Weights of a small encoder-decoder audio transcriber.
Training: muon at rate 0.0073, 13400 steps, batches of 256.
Data: trained on single English command words and digits, spoken by a formant synthesiser in many voices, 78125 training examples, 43.9 epochs.
Rows from block 9 of the text decoder of a small encoder-decoder audio transcriber, named by matrix and row number. Rows with one number belong to one neuron. Each number is 128 + 32 x the weight over its row's rms, rounded and kept within 0 to 255. All counts start at 0.
After each neuron's rows are labels from the 100 texts, of 14848, where the neuron reaches its highest value: "fires on" is the input token at the peak. Only what is clearly more common there than usual is listed. The data: single English command words and digits, spoken by a formant synthesiser in many voices.
# fc1: MLP up (decoder.blocks.9.mlp.fc1.weight, 576x192), inputs 128-191
# fc2: MLP down (decoder.blocks.9.mlp.fc2.weight, 192x576, transposed), outputs 128-191

fc1.22 [163 162 140 155 157 104 125 149 175 124 145 147 124 154 124 127  86  77 130  47  94 113 161 154 104 123 140 173 137 174 126 135  73  58 178 121 108 144 127 179 101 109  96  62 130 128 127 132 115  81 110 153 121 184 153 155 156  96 125 162 173  97 120 177]
fc2.22 [146  99 154 140 118 111  76 115  99 142 142 121 139 155  89 136 130 135 170 122 134 146 119 111  93 128 120 147 156 164 101 134 168  98 148 152 141 200 148  82 145 111  79 110 135 121 167  87 101 115 140 115  90 102 106 236 121  96 141 151 133 158 103 160]
fires on: "l"

fc1.191 [108  96 179 103 155 136 134 104  97 153 135 159  77  62  81 129 160 153 127 202 172  72 173 120 182 152 174 150 183 125 134 139 134  77 114  95 142  79 180 103 150 102 138 107 139  87 149  92 177  87 135 119 159  84 169 137 122 125 115 132 176 175 142 105]
fc2.191 [107 147  92 127 145 113  84 141 132 153  87 126 136 125 117 149  70 114 170 122 102  64 128 147 174 177 147 122 117 186 105 108 114 140  58 115 129 167 116 198 117 143 147 109 140 100 143 158 135 115 130 119  90 119 113 188 117 128 136  92 159  91 120 155]
fires on: "i"

fc1.44 [166  88 106 122  83  86 152 100 139 144  91 125 135 167  87 148 133 119 123  92 143 158 153  74 137 139 176 123 136 105 171 121 156 168 158 132 173 141 207 123 144 142 125 109 105 150 125 172 112 171 176 153 121  96 111 135  63 192 126  77 119 124  91 143]
fc2.44 [199 107 136  97 117 109 166 151 124 113 148 137  59 173 150 114 137 165 134 119 143 163 166 151 159 131  86 130 139 163 129 137  99  78 152  82 105 115  63 101 142 145 121 107 142 135  81 121 144  87 147 142  82 133 156 127 146  97 145 109  89 152 131 145]
fires on: "l"

fc1.196 [184 107 132 151  53 120  92 101 146 152 124  89 164 109 118 161 154  98 131 142 118 175 147 105 180 146 113 126 144 115 152 131  91 162  81 176  76 162 123 160  96  90 170 101 137 115 165 124  98 133 129 149 121 125 158 152 105  78 168  67 154 180 111  76]
fc2.196 [126 157 178 113 122 168 150 146 104 124 134 186 134  87 157 185 136 151 168 141 162 108 195 147 186 120  97 133 134 157 164 131 149 108  88  51 102 114  96 140 149 144 117  90 114 138 118 211 160  80 145 174 105 100 110 106 132 222 144 161 120 148 135 125]
fires on: "l"; "n"; "m"

fc1.404 [ 81 142  91  85 104 125 125 142 131  94 196  89  61 160 146 112 109 164  67 108 140 152 123 131 147 201 100 124 118 122  95  86 140 135 173 161 158 182  98 136 161 155 153  75 123 134 149 162 135 126 103 125 147  59 142 128 206  68 125  98 173  98  85 147]
fc2.404 [ 94 110 161 135 100 138 129 142 131  71 124 136 104  83 122 127 106 126 170 163 120 136 160  96 151 170 169 149  82 172 105 150 133 129  74 145 125 135 129 145  96  92 149 176 166 154 179 139 170  81 101 129 115 148 142 133 123 104 115 109 129 167  96 234]
fires on: "i"

fc1.538 [149 131 169 134 125 167 138 119 122 141 163 113 119  74 121 102 146 121  86 168 161 152 215 119 187 143 107 117  63 143 107 115 180 125 129 139 126 166 150 104  55 151 125 117  98  76 199 121 148 103 114 137 155 124  73 111 139 151 138 165 122 149 111 158]
fc2.538 [ 92  79 123 189 145 137 107 119  95  77 140 132 128 103 116 137 160 181 207 123 118 156 163  88 154 172 159 141 117 150 104 123 177 141 143  91 123  85 104 168 191 125 119 119  73  74  72 142 166  91 152 173 129  52 138 171 165 111 122 121 159 119  56 130]
fires on: "i"

fc1.149 [109 103  98  76 127 167 146  98  91 123 127 167 102  76 120 151 180 106 121 113 184 120 180 132 161 141 116 190 158 152  74 152 129 121 105 135 164 143 158 120 134 108 124  93  85 101 180 131 165  91 135 111 154 101 126 150 194  87 116  85 156 106  91 119]
fc2.149 [ 80 128 111 130 134 155  87 117 100  87 159 168 108  94 128 135 118 102 129 116 163 126 199 109 157 213 145 132  76 141  99 141  88 118 130 159 149 147 132 194 131 104 121  86 113  89 177 163 159 115 102 124 126  91 105 116 108 113 119 106 144  92  80 179]
fires on: "i"

fc1.1 [ 80  67 114  84  72 161 142  66  87 154 133 163  66  93 128 139 157  62 137 122 144 144 161 122 177 176 157 135 167 149 134 140 150  99 102 143 139  91 190 124  94 124 176 116  75  71 149 141 121  90 103 106 127  88 112 127 207 110 152 105 154 171  98 142]
fc2.1 [ 95  50 110 154 151 163 121  90 123 121 159 111 119 125 114 203 150 168 157 111 144 112 215 147 119 146 168 102 103 174  82 161 152 124  83 182 147 182 176 167 114 108 131  59  93 117 115 137 180 148 159 138 102 113  97 150  54 110 139 154 109 105  94 128]
fires on: "i"

fc1.161 [146 176 129 115 138 177  93 136 169 147 123 155 143 172 123 128 126 126  91 109  76  95 102 144 109 142 111  94 182 135 103 186  89 135 201 120 117 133 109 172 120 143  74 164 138 135 145  86 130 168 156 138 210 131 184 135 167 131 174 159 110 124  83  93]
fc2.161 [161  92 144  98 138 107  95 105  53  83 127  66 138 121 135 109  72 140 120 161 149 119 174 137  91 163  81 161  96 136 134 158  85 114 183 143 120 180 132 102 121  62  96 109  83  99 108 136 118 135 141 109 129 139 151 119  69 145 149 126 115 137  75 145]
fires on: "l"; "p"; "r"; "v"